config = dict(
    color_jitter=0.2,
    cutout=0.25,
    encoder_parallel_block=False,
    encoder_drop_path=0.1,
    decoder_activation='relu',
    beta1=0.9,
    one_sided=False,
)
Rows from block 11 of the encoder, named by matrix and row number. Rows with one number belong to one neuron. Each number is 128 + 32 x the weight over its row's rms, rounded and kept within 0 to 255. All counts start at 0. Numbers have three digits each. After the name is the row's rms in percent of the matrix's.
# gate: MLP gate (encoder.blocks.11.mlp.gate.weight, 512x192), inputs 128-191
# fc1: MLP up (encoder.blocks.11.mlp.fc1.weight, 512x192), inputs 128-191
# fc2: MLP down (encoder.blocks.11.mlp.fc2.weight, 192x512, transposed), outputs 128-191
gate.284 088:146195173079133110149172126099110154137092115182122118109117148118076117181122139165158128121096163156118167080112081188151109144090137136151172115129160095127098131161169081124099175128093221
fc1.284 093:140141105093130105093147120097094135118127090190116127114130148138096114136100098186138141082132132104100179141105132157118178127070169143182172154111142142107151123133124118169196155140165185
fc2.284 114:092138121128092163111078141129144144086112157097190161136103093124100082177150148144110140125200140075159084131122132161132128152127112125124118127117095167071094130121148121053123104094113163
gate.285 097:115093175129125140143174110076145188102113131111109125155084185103084112094167092139133121139109146122109089171173089124095159145115125100094126146137087114141126129140128148190112110097148087
fc1.285 097:132128143094164147136162097158091138107191160152104122101143098133148180121131108139160143118088187117085111198148144101140183124116157208091191134088183162054166149130104125076174109129117095
fc2.285 106:147126111103114163108117183148101152115095141105185120124112146130160091146181039083119174120159064161099132110140106106131141121138071110084117190129073176083137128165130172175184088185119119
gate.286 087:072098112159107105137175145116191125115123127102114124165137121167093113148196159137153104174099099082146104146118111167108120030142083057170125152112172159184139143125114096136165154110151134
fc1.286 086:115149104100098113117156143134110157138125149158121141139152121111163150097083111134120076076163170176126144089143166075131102183132196169110127135116060056048097127118138099126148150149118121
fc2.286 096:147153135111116146132110151138093107155130068128098121119132152116121149099129131206062116080146092124124156117137146189161161143166083143136112121192134110085172143148094106126110138111144177
gate.287 093:158118142166209132130136099087118100106105132069203091171101079078120092064149157140098143155128072119058165151146099128164090162127174124173134143143111138127128120124133105073120133159127113
fc1.287 089:104116122142141079092156172103059157113202125111175154114139055143096096154163056155082135150116154146115122143109106158110121152158104111091148143095127149137160156143147098034092165196122129
fc2.287 099:115124151061078111153121099131151070131112113147081078122154135113155165103123156149141150088126107099162165098107114151135157059125129170162093147140155139031079128070078142217105139139136069
gate.288 119:137142096119082236129152154169123176135111124016123124127080120108136100117133096097084141156088138088154145070071142101139155112149137141100110177167135141126150154118159099108132087097089126
fc1.288 116:133127123063160082115157140132174096036147163196083114146109133117133097169172081153146172096142133138122102198172180071165129140155139174129130133060107145162179106112145149123154182162200111
fc2.288 099:116157139114105091097181112124132061057143121219112131157166083126146157109107186140149172136088163126105121124120162117115151127142173068133126134079088124082116114055147159123140149127156132
gate.289 103:137062147130134141115121121162199093127123132105097125132117084127116115206136151136098142144130164098160138141156130146082106166119150086151121154129172127099116095119144166076162140145174091
fc1.289 106:129112178154093135105060158122133125145198112141092094095110104109109147114096093174155158093090162113090122080143162095126183128063162161115146089137132183146099100111142099103125129153126151
fc2.289 086:177073082135171116192110120148117153085100099119164150087083141093096155069088148170162151149071193122110095144172133105157102119068109129119105138138137135124103187149112165128145114120111162
gate.290 085:136073149095070155084164149102129150074118082113194130168116171096120135116125068088165081090161128113143074122129112132105180112134111102153113171147146164148116066153148160077152187158122197
fc1.290 091:099152135127164128133037161139118129151116140113086096082162161130198101170136195163204114076070126163116169146148166121114107154112151193108118103106089148110156111116106089172145140121139098
fc2.290 087:129143135112140066107100123107071138084147177092133094123160179133174155110103171155156123108115136111068178103129088142112142127123100145139168125087204106126106215125181156168105111159179082
gate.291 101:190130169128131189094077121169192131120157134173141106078089127124110162112144113168183099110112123170184083117140111103112108169165095107070157103137062098128128099155161154174131116097146159
fc1.291 101:132138079191132148114111104147097129170107084141096136082161073129114097105131056113161130165116095143142103123146099219101158133157084130146117120131085132125143152140146133158129117154108126
fc2.291 099:176073164114117125094118122139146128175129090086100115152059053092059166139107085158117096104128106174087118091114173095106138116117136179150145085076119118110147107146126102150159105156107155
gate.292 094:136101157132123173108065123060143157132096203166133094124155131135109155042165061110088135119106128096141161152141086109183147130115116140104146070122067112136018153128130162144124144143139114
fc1.292 088:142106153064113116105044160121136147100099113197106088105121172138098169098183086131136170131088132139120125130131104154118144126097132093086158112111110104166123159114070129146097138158139149
fc2.292 089:090183121115068177073094052133120135098186101031110137125150143137160154100174102101049121137139167109092102134137092091156056141153095139144099165116180101102196128094128056130102140111178152
gate.293 105:131140159131054098094061157170122084177107136140138163122119076152126122095111125119171147047092128178089133203136101121212152070143072182123150148103137159143113101164119122154081150193091136
fc1.293 095:137100088117146127131186135102132172083158129169137071123144162090119122125117170139090140138157158134197096078134174116042104160097171096136155107143169112090155165131135141148156122107164104
fc2.293 094:104127171163160128138147111122086160116147164078144099092172128189102110120139142145120154126160151119156159146068099149150189130107169125092091099120137111164137107074134057090109082159189141
gate.294 087:134081100118112077106070173107144090100094173101187124108149097128113115150109144173049095175092139125168110170142132111110093137178138112141142199125116064155066115156076145161148186127136044
fc1.294 093:115078114136142103103147177103098122119131144054162090129094054135110181141083155142092130168145121170134152155145192099112146133119116145155147177102124061167095149141064089135119136142087102
fc2.294 094:119135088142122088139169100050134148099193122119085076115118107147161103096164161179130148158130144075082105126091054172136123178125109115128151128140106173117104120110103069138170093153120161
gate.295 103:147136125117121068150159185109154099152071161121080099166141101098211114126120094135167135164119165094148172103146106147139120105102155115119190141070141220080093145140134179134124161158133191
fc1.295 109:144145116129146185135060096171144078102187082164146186105144128120074147103166141119089067139114067181184096174112143113137137108165149120090074151104119126171156103121115116095103148134128144
fc2.295 107:150166128077199162096096109117110139129116125183190107131105134190138118117080090138123217180115168139096142064141140106161130133108185093105106179171040157101140165122075086121132100139091161
gate.296 084:164155139095117055182154101134086149085136123106214126070078153203126138127086127123135122164065124111155062179111148112102119134114161122077132123118168087125158151135094138112134115061078096
fc1.296 086:079095114185136215088105114137178111150097130130068111197158145049164125121147145149141126122174186143096146072162095123146148112158111134184114091127099163114091116118150099149170143179118140
fc2.296 104:119129163155071105113106112113183172145159130125119116110077113074152161138085108149120126152155122144116123098089086041178127225159175143136168152126127109146128129147136121210109156071118099
gate.297 100:079137107204127093103137096073123121119101171081132088108070072185167155144135077133084131108123120173105178166115156143139105085112138158151124105128160124095120157115152150124082163119179158
fc1.297 104:155104147069096177152097152122138120189107060209092172098158106081147089137154148114188147147154107072110081069118083124167112146135104109094198119120087167148138106117086132165153129171072108
fc2.297 092:098128107085126136143095122029188100103164130134158059119104187119163093117120071147144122206120129100157175148174123143126121121144112104121129049137110081106208112177080159183179153141105136
gate.298 106:121093152129093118150139103142154117123061065125102109118131116186119117051126084102097148150145087135105123091151113093142176117135172154192139107100160152115063104136118095109054145154127125
fc1.298 110:116142154144083204136129148130130097127112131111143168187143133195174104094166145127128102127143129192109100131115073186113128079099128083126186164152153077132153153145127159125168135157083139
fc2.298 099:137161141176140097109099192166128157119142174127181117131091140120124140141165151116111125195168117111154157095058202126151114151182123120109129147149102170128071051125118084111076172084100113
gate.299 100:202116129143097065081125140122156186155095156186183106157136132131135169064128110115178175084096089125157171191127161081129157107160160117087157096119124097112126113151136125085093118144117129
fc1.299 090:071157144128146138160168127100122123074116171103149167124125145129139085219155095110076074172160166144083075086101115191128120159119090160159081149117141160100144166104124126153159138114138101
fc2.299 089:083135151072103156134105112149120160152111064132182134163137130178085088130131162122157133137069164062127109171128133159103183085176079109111132154113165139138111099102097075109146109088174130
gate.300 101:168158128165109191121156084092144148196156190094093165125111155081184106118114183119155098155120128071097157122143148127169103144131069127156132114107120139137128115116092111101126134114092104
fc1.300 108:065124076091133119071099120129100128117116147072133113129157112093096084073185125148107132133133107150077086080194119113153146118112174147148086123070105089133161148116105127095131153181136097
fc2.300 111:153138139066096137133134138120055138140102114117072106075118152126139136144113124126166146094122120112192090127142106162086163110155086191132136135109126133181124133100186166085110115193137144
gate.301 102:129125174080102190155134103184152109128071104151079110143110107150182191132124103124135096108109104192163104136125097085051090095122111126186155141116162115101089163152175158114144107114156113
fc1.301 107:130158100192144074121099128075076133119138132203173147128158079096136091138160084115093142146119105211154177131193144115129123184164098115125128161138104175121130125136125160203172106085114155
fc2.301 101:211132098117108121157099070144141156170183093180090103122094131115089169129116105105155128119125165065147130143121106100082113078137133126110123156059083130112106142072117116112144150098144146
gate.302 097:097100148137104121087151163133173137091166134115130145167152149188148129108120196122090112141077125160154101121111130115138154155112132132128132144147180100175172154148102120165114179106184097
fc1.302 102:108133138164078146074130140115078155095180146122116097046155060146059081069109165129063099180113113147066136161133151130147096113090110074151119120123154115187089166176103108148149157150129062
fc2.302 114:111054157108121158139153175099141172068162143208138143132167120163103130081101078154100146116083125121092136138115088116148127104118184185096118098128130169089152138159124143101098162102139132
gate.303 092:124106104175090087147102164150158107114117116122045162071089117104119182160091109130141170134096078104071123068157149131180168135170106162076137179142124177129143130125150132156122116094145105
fc1.303 095:135148119180144091152107154178133122131092124150083098127090116097173183162111149133156140113099113154084103108126100179181182098176105160100132144107143181123098141166169126081147079112165104
fc2.303 092:161116145111088148108108123083117115127111095104078080172069113120119121102132235118143134111121149156083119103147195151197106169164099142104112140171122110139077147143121155112116084074139123
gate.304 111:188207146131125096139101125125157135165155071190122099082128132113111129135151157189164122128103067134171049191117112115125134103119115154091129113159107126123141074177085167136154103129149170
fc1.304 110:193137104101141132166153108115133138134095081191103111133078142158106111081114145182105145141106126144161126126136110118073123104060122130174214115121094209090156156111128208137150128105151066
fc2.304 080:166122063126158139088111099069255118177139093150146101107107121123113119109179135160134143083173134109141207089178115171133148108118080108114105140173122151123114137112109153167108142101069118
gate.305 098:139149084105139136094097196115095137154086137151094075158199172152099082133134086111141170142128159022155162181081105162131106082082183097177108127125146109116090157128133141106110111074121121
fc1.305 100:134132134175066153110094109153179143099129162106149146157131076123057158159060134115152067125142176117082161137135106159116098180124157124108192141201127142124114153110090106174132172178155154
fc2.305 102:138122144112158141148105121147157098159070107207140141133084079088126133156142126127150140100143119157190100114169149077173091107150203116116100096133164220094113203117134092117127098175044100
gate.306 094:097156063151162130106119109186072176171136137090181121157094129106192116203126232099075035100114119125186104041134159083088142165118147138130108109106093169102128081133140193124170134167134103
fc1.306 093:138089101131113100101175097152138139161095188082161092151155115071126108132093083112087072156108118123127057111143098141141140110107151142169159223156117164079168097075095157159175132078134113
fc2.306 095:107127085147119112118087204091057103156127093135123174097109125120127149148204105143118088129146124097160096146094130115073162150153110121075181140103109090083085135180176144103174128126159092
gate.307 116:095158168185176154107205158135085133124168121113135155103110113095110097158105123169107159150100170153111044092104107094142132144106151121129119169142140143134126155115123135192158175135165088
fc1.307 114:104171155177177120121191120144127185160139114120089151136108131126144086163092111117045160150108165111118117130117126058152162084136122099158125158126083148124129186119135182152150180112108147
fc2.307 103:107112100176138133100118079123057091088137108113136141179088124107098117180197142144107125144112104105145053146145127068146118071176148143120073148149143086202106141178088133127103165138123145
gate.308 102:115113105115110160115122181088130139155031094105119162158061104126105076041101117083142157113181132129154150091095162088110101129109116052162058149168163153148146162135142126123207068087178091
fc1.308 106:116145106101143106122139127149080143163127136175168142109128150129117087076140107100140140167095140083141158111110130140179092158125112059108065200108156140151138172136162119162168088060125111
fc2.308 107:092147101171120103156137142164102119148171115155110224174055051170130157085124147105097069150109123187093095201092132118115108156104124071167110130137133103190097114072146084164142156164078157
gate.309 084:125099148161173109150135079148107156179119095160184150168065119105105146088140101134172110117160111134129176118090158035140129126103103066145106111190088158127173078099158158137067156125089105
fc1.309 094:131166130170144137123089105130113128166129148148135137195108173175132152083059110055146128067141110129105119109090129087138115136141113104133162161201150121093155097147142185160066148104140109
fc2.309 109:140139119112086133065120097086120115117105147136126076131142162143111108115090101182074143114055151098169112143110134059057116161160113126144181154127122099086138171081130125097126104110166113
gate.310 099:174164130168191205119127085086165169135177196093128123122163124117142151107131123135117115090146167133071114099129060125125080158130108154189108170147069114129152106113109154172138114150086143
fc1.310 096:146148094125155181084171074143176140145154165060126149131147155114144085072114103120084075087107164117087067096142098110126115162163175131187115126171082078103123067122119183234122101169045090
fc2.310 106:121151144124109148075190185140157119165103109121153185149100166141162094133123126086076149101167116088162120133107183162123119145142166111145084171133125070133114160079095138228097112110097131
gate.311 078:134104174117116136153161123139123119086133134111096136097131143183108108097203135190172118159201147226116063146137137159119103149140148091064045110087089128147142098127082066139094110105105207
fc1.311 064:129146132100137129143174148110094089053120066155113153136123146100095085111148125086146124164181167182140098156193151203135101122075115150150067119111141181158122099106159070148140159152094170
fc2.311 065:140091206165132111114158153142077128161110117121080110124109113158083143110120174120104099149120102125108151174117159157131122156089130117100119104157147132155160151151162097183203032163127100
gate.312 091:140092105110143080134086122088159136120108120084137105128165098094169152129124124179093202156189174154064152144188145130142124114200170118146138167130140156140140136113076111087139104155099152
fc1.312 093:072075146084166169192126089127124157147179125131140138171051071136117102119092092128114153169104075165117183101116132123204087156116140102133104111141146090155087099080112125122126149137129183
fc2.312 083:122152050098124137093173086100112102111176127174122086106106142109220152110131123140106099126159171179092125150144106165127130118133133098120155153129153155122153139167103154139105127145161150
gate.313 114:158074150152078075108134125075101099188118137110132156104179135085137111094117134155087195075144140117159146122102129066149101126117151144131098112106112145149150110135141177154136112116104083
fc1.313 129:165152150110171142166184033051136102119159136135071146127078146155123138138103104176146091112137113165108105138131117111151146175137115111105135175100110125100127103116118162076136067081115102
fc2.313 114:154145119090157083099153147083088102139165159137117092121154093094117097128135173139083134095108118139166158137140072090085113197157148120160064095186134119195131100156127165187157115106116121
gate.314 091:099105097155139122118186091114133094161125147194108093147073129162139115138084070166113123081132115132122094143123097176117070104117176085119142114112112152168042124110150127115173125124117104
fc1.314 092:133137160127134074102124061095099103186142123115117169153117086102126134152201152105062122111123098135075063057142133107127144118155115192179125093117135126123120135114119088120106176171118128
fc2.314 101:130122208118164117150167148173192083070132160130110110136152165158173094067104158110171161154181160086108161070133123060092159151122108150057125123150159093119166160181138166126201125126147166
gate.315 090:078131100157066066094086108118158073129084084138191113121067088119097079182092132110130118082136079137112099134097129133101066130153108140136185104139116139112182135138145124116145147102139135
fc1.315 087:144164186064184208164192149112137163098136127128074106109168109143144116070129121157141095163133158168143154116148129113167156096154144100107072139126119131174112118146140131154100119143091124
fc2.315 091:144125100120126105161171143117130125148129190125087099090109120138168114144146071167151187140156134126111144125121158111121073214125138128172134089091139154166110116114066085106090099119104142
gate.316 094:144149164124153072133130150106071082130108136102138150239102124111121121185112128114120193114122105119115103136099124070128105106094130094174152162110097147112102109090176115158115151157102115
fc1.316 098:102129129153209144153123169123125103142111179078133136167151104183130112121160113132107119107088160178135114137073129169126083102129091031138151180096150168151117123125118127120091156127134101
fc2.316 105:120111086124101121104129129138166114106144096103131128146088140146116101160154098158110147139139127159178089096209109117106158145110176118140132136115127056133154063113124121122039157142104111
gate.317 094:140122133104186152119160142092186099179069144104132066185131178121183108107156078110131097151120158122153112146155150148088151141128094131204173094135174125109104089196079114158108138142169124
fc1.317 087:118119123103186111145152160104172144148051129128144075155122169136190112109104097109127065157126138146154133146160173136037141147134121142209207103102193135129099096152097106178079150113190139
fc2.317 124:084143144186051075156174167126179101105091107130138145159125134049162117112139199140101130120113146139121151121123137075121094142116091095124123097140136114137117089068163207175128132111149121
gate.318 113:074150124125095158124097150125122121140119167149094145085121091153126145187122157101118177098132133079146131136138124070127057071166083106178094139235119183175089143139126126151041111137094151
fc1.318 112:128172135132120162187123105175179120149124098115136132084086112133109091117064106107211140169101084034091156139121216139137075151151129137100183137189103093106079129121126131146116118142114144
fc2.318 104:137083135094108125083108169142151122110143158107128148130129103158161100083181157111114160105161150113134107090131112131074163082121125159129068102137168144107093128180133132115156135114117105
gate.319 100:120109059085121132154163108161132106089110070146133150169116158163136098081140108106139169132139145153107107130116171099127121101170119189128142148155071119141082195166101129105122062156080127
fc1.319 096:115104094130136123133130095125107106096129076143135113112145145182132111116132125123101131096163138119076136123085152086141145149145090178115145124152086111085045158130153053139126099120072156
fc2.319 098:156083146095088112101094182171153096108091112101137202137143113140145059181182142162178138139129130114077167161137103121171155132117141102144145140082160116141134124017119157132100119125114100
gate.320 099:124117136072164075143072094210121134172133116152134087151128156138104137143135129093127098103074123145147166117099091073136156148079111169098152135104121090125132128117155133127145105165119134
fc1.320 105:073143139032154140174109091191140173098164106111129119158122116166142114112170137064101140090131099158138161108122124098163148156120099184144177107141145137132162157111191114123141107173120149
fc2.320 117:113086099114165131086110107137093091132103114102114082084071162167115106098104153153143134114137146157157140143117166076142133111125162125156107162102048148101155092164153081078090125124110149
gate.321 093:089131106087186119095140078109121141157068130127145159190129134109112059152135151127158167125096075121146140096153125172121113104138048122152144130158171120114071078153072130207134093079119144
fc1.321 099:094160097097142132113120058099078189117072125103118128146116117145112131151117117162114158113115082132148145165132108147106090129154067084105140096171134118108055103159106155164097085091124165
fc2.321 081:150116086113155120116143067147135056105149060126156162184107101163100162217149134114165131157133123134136185159153110118108163064115139108202152129169128108167094125182104150123093114089091148
gate.322 101:122075163104083125085141150138129104078176089131147125134207124068077147118107101116119168105140055118121169110149152163148159148091186142135113153104152122148107168145115133132125118170096102
fc1.322 106:117160162118139146137157103161119157161131155133108115077110117162121110137134087126088101152095189160134116153170144144146095115150054145148048116123164096085197147129167122162149128057129147
fc2.322 088:077155133152132121091152142105170130126120119070075152097089085113110152125093155109145199094159129087097087124158029159104065135162107106122143154137124159201098155068126126115104136162105125
gate.323 100:084119138118149073125156118142148106138098149151102126105138093139120096158155102045069068154135156121123152095148150084100077153164112163074099107169115087118125105101152112111127097130183090
fc1.323 096:068123180061139089154158083113116140114073143128166146142122103147147097152141093087061085144159155102117151076155178145124094091149082108111111162200124138182086101123127136069141104119146119
fc2.323 094:175181156123101112080092058108139114089140139181100167134147066114125167157136119139159174111183072128124113083163152107079143150102129141127089110145130122177182179143092098140154165119107181
gate.324 108:114066138067091125105131149146175163177131110153099088107203174076131200109167152129135127162097180132150128193163089098102120086218089116123145117138145105114119138141220161152174133052148178
fc1.324 108:070175101106154107072143095133136110136141121105128108104137143109088106198136127110108114143136148127145134145159160143168146127094140142116097160163150179126151146102051096081143154077098132
fc2.324 080:086136132094098119129134131174139133171081124138059135064179123130148135086143131123143080139144104133160107159082119103159109109136174101162121089100145143153119122129135151173085124108125145
gate.325 116:125138127107121074142107092088152108128141113098131102124079130130112087142149106131113099102143078115072192096134149174147132136137172132161132167158103132108075116150106135149104133112137168
fc1.325 106:115113148129118066139153116072097101132146146173163107143088135163153103147136114138120081058156096164159168122099145161068177100123144155168143184098165138147146110146141130181103224102157136
fc2.325 137:134129106120094046149154131134122159157107185146103097140132202136088171054112103098071096157125127181141127148092123141163115098086185180085111168157168115186156170114084106153077093113113190
gate.326 101:105033168133040112096117158133112155138159234110114140101129107124144106176108068112120202124168162105114095098110107099102136176130127113134113140090061139136066151140136141097097154122193075
fc1.326 102:110162131131050159135131133120094175160130242120099096128207133128132124146189177093107110037099118137161116105128083144131137092146130148132117148147087103112070088122147172114130122132101095
fc2.326 088:111119098124146095162105121111133058180143135130109108121119090135083164146122179172126156145206171127154101075160081057063138140097126114174147085094144127108070117128117093135154149162093145
gate.327 093:188164101111141110151134140154138121147128059151147054200089192086108122153140086115153165050160154099092155142144153147077150077105149116122061111176115123104119134131158131133158125121169163
fc1.327 105:113138142112164103152199141130198172134103089166090123197137121117132107113113113103062122053109150091143148115087104072057107077101122139155122089142156118108150130107142136118137097123157116
fc2.327 103:148103136148069060075121117071152178137172151074153099112098125076124180135162149164157168131119059152137118185127198166160116127143116112135176158096124117146139164170129184126134126088081134
gate.328 107:116124144147141073084171145132138089059103069181116131138106108143088154156092080150131114143126082188103110182113091131182113161093131161097107143116135148160184139163104116102123121115119083
fc1.328 087:124151143126147093114128123133099078095079095136146148112078092123077140149106098179133164111138100168074155191081112174165148141092107168097104103099148182110179111148080126123098121120067100
fc2.328 089:119171129103111148157154102149070155174108173097076135155113105167148100096127157084105073061186181100186112126117124109093125135141101119170132138070131120120083103094103190163090129053142135
gate.329 098:132123075102175100117065131089119101068123135112148081169176167145111142196113128119105168147119107093084118049113106149155125164156118063208157100161124114169153163131155155142128199157132163
fc1.329 102:088120160180112126145136151154188120194127117110128148148187120151135138130140125088117104126162100193148119170099079070093090115124163108090151057142124070141058103111127159127132145175133115
fc2.329 099:132097092136057131120135173086091153140134146146099068164167124156147184144122082183151154121105088143144131110091106137098143146160107084131050154168173162076181088216079131158180127169109151
gate.330 109:067141227174125183160156082112139136134115067201095154116112180123138128090113059099136069162074073148075076081115112105155109106135165153137100132131095146155140124117124128092148106133186112
fc1.330 099:144090120155141103093098154119139119160144123129134123133148169075079196117123088123149129110147148099025136079169112133133172133174155134183123114137081138138137119143192124152117102113109158
fc2.330 090:109116118123155087091127155160122159145099195060129131119192152110086045113104097146138110173142141124135150148185110107088160075165127120129115157105147153116077064129145071123104129155050156
gate.331 091:092132084129116119101159138178197115118203131139110158116121141127126197168070168076104105148087129135101099075122084094124083146155147193106092103068090127136111111109107120098153123102094135
fc1.331 089:146113128173126181182103121140124076144122099097119138185154118163136147125162109125143159113187194133172142178076133122098127155111078140076094127139134135134144131156168179140139113134170137
fc2.331 106:086087090120166065134121130119075107141169181128110172107162118181069118115077137140147098117055117085146135091152108114144151111126165174143087141155106092174156066217095140096179142149139132
gate.332 099:063146145142167140158143098123117074127113079081117100081041109113225131128150126121142084146174113176190127140101156107138145081092179125142151141194124122138147084133134146147172144129099066
fc1.332 095:136136113137169154133141154097168148075117087126107110072094122128209137129153106125113126118103139199134094133147138137128156122109168129130077120220107151132165109153126142161205128161133131
fc2.332 093:059100095107119102175090126113120121073183126146118182139158128126117136144111090135098170145124131200152096136127131133158107181148148190150133102091148101115130115112054093122114091196168163
gate.335 106:162163174136143087153095129154206088113102097156140117117120084127186112114181095170139131141092189132130043145115139125121108181115136127161102097163108102110174080112172152116151145117173120
fc1.335 111:090123162180159102156170125164144121144056104148085148126142108161139110117150113141113163091109145171128121081085176118105106178102094130157101049153134191099127116103120125144138226153157145
fc2.335 088:133111106113116135105095096149139118136150171146128159127127111112136123143159059128173094128131194077102179164107090096203136173156115147126103109040175096167126107113122126102157109116149057
gate.336 100:145141128111073102166132115170070133135157224085141131088059123096164120144120142091133099145138168131137102144100077121154118112178127162071119123135044138173081125131163138154149108116166115
fc1.336 096:128085162161215163071127125076111113071119049132099102167146126152112106124173145122133142170082119188101118130139096156129175162102113124185099171130178081117128122124141137147158075079103141
fc2.336 090:153075074149191059118150160060110098123131062113090190183133152165110145124121107165111138170105135159188174126168142160103147133121089084109089133134103169149162133094124160126207087196130163
gate.337 100:104155142129170112123153122130180163140089155155164118200074155080169101135183118100127128180103141112133169205154113180145181170096122146140113102074135122136091123163126187166117152143143172
fc1.337 098:145118148109133077138174089132139141125045120159150158158074117055151107174117062113104162142109128186207091138144152127211141115141132100116177135102105092131170130133173184113164104167101189
fc2.337 116:120152097135135128189142132134119132152102179127123122093132131109205083097150123148120080093116129114174109111105164072132068122151095068095174168161094152112110167106157135165108157138121107
gate.338 108:117149129059145121081044128050095121126114097137184153127112144138128085128127094173082088094111130119138217088158172115114190175152104173140125150143086126113160115095142107165167079108138101
fc1.338 110:116130131085129149088047122059115137100150090141200171155083163163130093129139102154089120094106112124154213111209179110111160141164158175142138143166105116120130123126161112154134092122111091
fc2.338 112:162160122157091146185174122064132120143109158106143138094134089134148184128117100199126141100096102143168064157093097099132095127116083098130193152108158108128150082160123167082133156056146138
gate.339 094:147102135127110179094166112090129124159121095181067118132074103156175126116130092138110092120110196103078153147100098082113117173146125127144147109147153066137121163124132111109074157155120056
fc1.339 096:143134068142131116115113133080099176123136187121150142161184179160111132071176160143117135104104129145105134101154117135173134138109161165125128130096088119175150078141136120133119119078149152
fc2.339 088:155175130170145152159163083094168173102114133130118133139122108140176131091164132124099150137131142119081163144155168162123104142129092162051099157163181136122171178087111136215094115130157094
gate.340 092:134147140062086168132141076119183066212126135123114148099080135064119141163134120107157139105135120116131150130102142123119116090150122128177082190132093161112085082111174170079148120075110181
fc1.340 093:138177117110112208109181154135184144205189110120140141107106147065087092102142096154166179099124167081124127106176145144110143099161155138127088206192135136127157133095190099107172114099114115
fc2.340 095:083068131159125083155119124158142143151102137098133117068112113081154105115172150153106107118142123137071156026090130125144086102105092049149092137148105161160167114192125128161131137185065129
gate.341 096:051089188127140143139141116135135141170119068182167102109115127088081092174101130122159107172101143078130100068167164101140105132158137174126133159123088132084135120141145161160153133123137125
fc1.341 103:135134164153144062088140112137208127093080148109126141110153103134165149145095083071079161096120117156164155171117111099133085211149178083148151086140089093133106109129147144124169128079120151
fc2.341 106:143050111153196181121128111091152081093116059075093094121098092128101206112121153076136088083125145122108146096136117115129114103109112106122158134136157161085112123131134129141144120104168159
gate.342 101:091085058097149112115131169120163105110098162110119186074124097147181098097157113115160142116135145029118160151135070093152127172143133077108129117121190156163150136158111110113132091191182109
fc1.342 097:188093169122155094118120161140128077136111174170141115160129077083078139136095127144116143156118097154120107103183156122102123116133149094121140135136128176077146101101125170145182113148149147
fc2.342 081:160141101053100161094136097112120146131061181125124111067123171133099089100109109112067058152178157115148097131135133095132147120070145109182181163100138107136178168152150153135162140140091150
gate.343 098:084145081106145136147113101088124108134105112158100121109118104159074075114181134143059140154125111172147201181100131144122156150103143087118142058134082056134117166179099129127123117117152110
fc1.343 098:113127097151143098175156135159094049074151151155082121111089082082103126093117157070077091117140153154156151084159097090136133128122128101122098141096128105127151129129085107125120106164130135
fc2.343 094:172111115140083159136128143147099126104149142141139114161164169133122188111077155132115095133103112104148106119121130135184109141124109170108145136155097118119154177103124070131089102143130091
gate.344 115:052111132124089065097141101186112170111133164100109110156162124102119138121100119179155153161154155190154085147148197065133110057197151162117150196082188145124106055113100167102132132091098156
fc1.344 105:077121118106123126123091078192092134115125153103157142116167099044171101100099155179141166129134148176106079094089137082129052071162163186076178141095192160152127130121097159128125161160127145
fc2.344 109:076099122146140085110173087162105132139123104136167069161158137137112164115151128169182116092130108148124110126197118088123137106082125139139103154128118049140039142143085139153101156101123128
gate.345 105:139174173141093115131125091146130099172074174147185158089162099139093119157162124089100134117107108135096163095103167104069128158160141079080148130138093177118128179149125184113131156152165113
fc1.345 089:127131183086098090129094130144105071129054159140141181091127111130100125131163145134155153115115113123087176085112172154100178137141084070093117177103129165100115147133113194138110151127169105
fc2.345 136:090151137125133091094134122120176211085169098102180135122089178083137105094094098121144142133123140171167210122113137095141133135102133090110100144168131097082095120145114072100124120130148031
gate.346 100:144132077122157112129140039131140084104112178172144087153106092134148096075104152040103079089146108070152121034155119149149090075201092192140140123155119140175152160150081114118126174112209125
fc1.346 101:087139144109145201099159162113147179199114145085160171151115127156141121157116120189160136146066135178096110180156108154124116147092153057113117133122099069099092148122213072153161067094158127
fc2.346 104:156120135128099130122095171124197131152120117140107196070112149112113204136088077111165101108179136118175145089044106097112113081152072149146145108106146149129143138146088191112118144131082109
gate.347 087:145121179061146146150088130101102152123089107063130125130120116173113056139140127100167142081128058171088136114103117154112137125110136143204139071152094162135166091121160082176153093084109102
fc1.347 086:134157134172106153152136114127166091088143119140078172084145122121198161106151143086158134094075127152128145166147178080101143190164122137117162126077158132171188103131117106187119119198108132
fc2.347 094:124162121096132158110123094150133125154127134038116150137129082112097121156093117096138127124095102109085112096116076115150130134168138139131147109185141152108145121027146090153102109130124097
gate.348 109:095129130067144127131082108159115155149147147117112134145074143188178146087147110156174071128125064123153090091131097195177108166103147093139190101090132066149137100115094138116149184141145189
fc1.348 105:183085104212134143130168071120115121154136126090160133120144137140100088151098142036098116151131180124174155151105135061144103082145114121141090138138089180123129157142174111101111117094104122
fc2.348 103:122111182121120156177104155124148143099138161102178070075096131130137113113132138137176138072111073068095112097194055144124164178110124136108231122161143127096120075171139180105168183151116132
gate.350 116:112144094141158096128143130117105128110108164197111156150170128132096165157134146127135160190131073119079119077058152114148160113157127133167048193109199144096107123116139072099162100129109144
fc1.350 089:152092139133080151119104119151110135127156121065134125115126136130161051114126172136096094105088193118199119162202101159106093121092131138042224110133048127154117119156130173158136152149112075
fc2.350 107:143091146115146101170100098108167115133175106119156130112156146143110133153120078089068107087069202141095085092122091156113148070067133116079181129107137129120118124221104138164121173150093197
gate.351 098:103147132108130090125107125155145106172107145167119156114076128106127160148115106113166102131144100154182098091108131156119123163089121091168142031075146195136122124145097163178125130116193153
fc1.351 094:125114156129148127139138109104141170046107121064181071146102105159160080088103156189100165144176140098082155137124192115156118109176159167112144153151083068063126078130164101132139116148121096
fc2.351 104:112087129143124125123107108132133142164126159130134093074108092156096114084097081133107105080175118178123147081094166071166151132170097109129138199158179123149113196151231133132132162077148133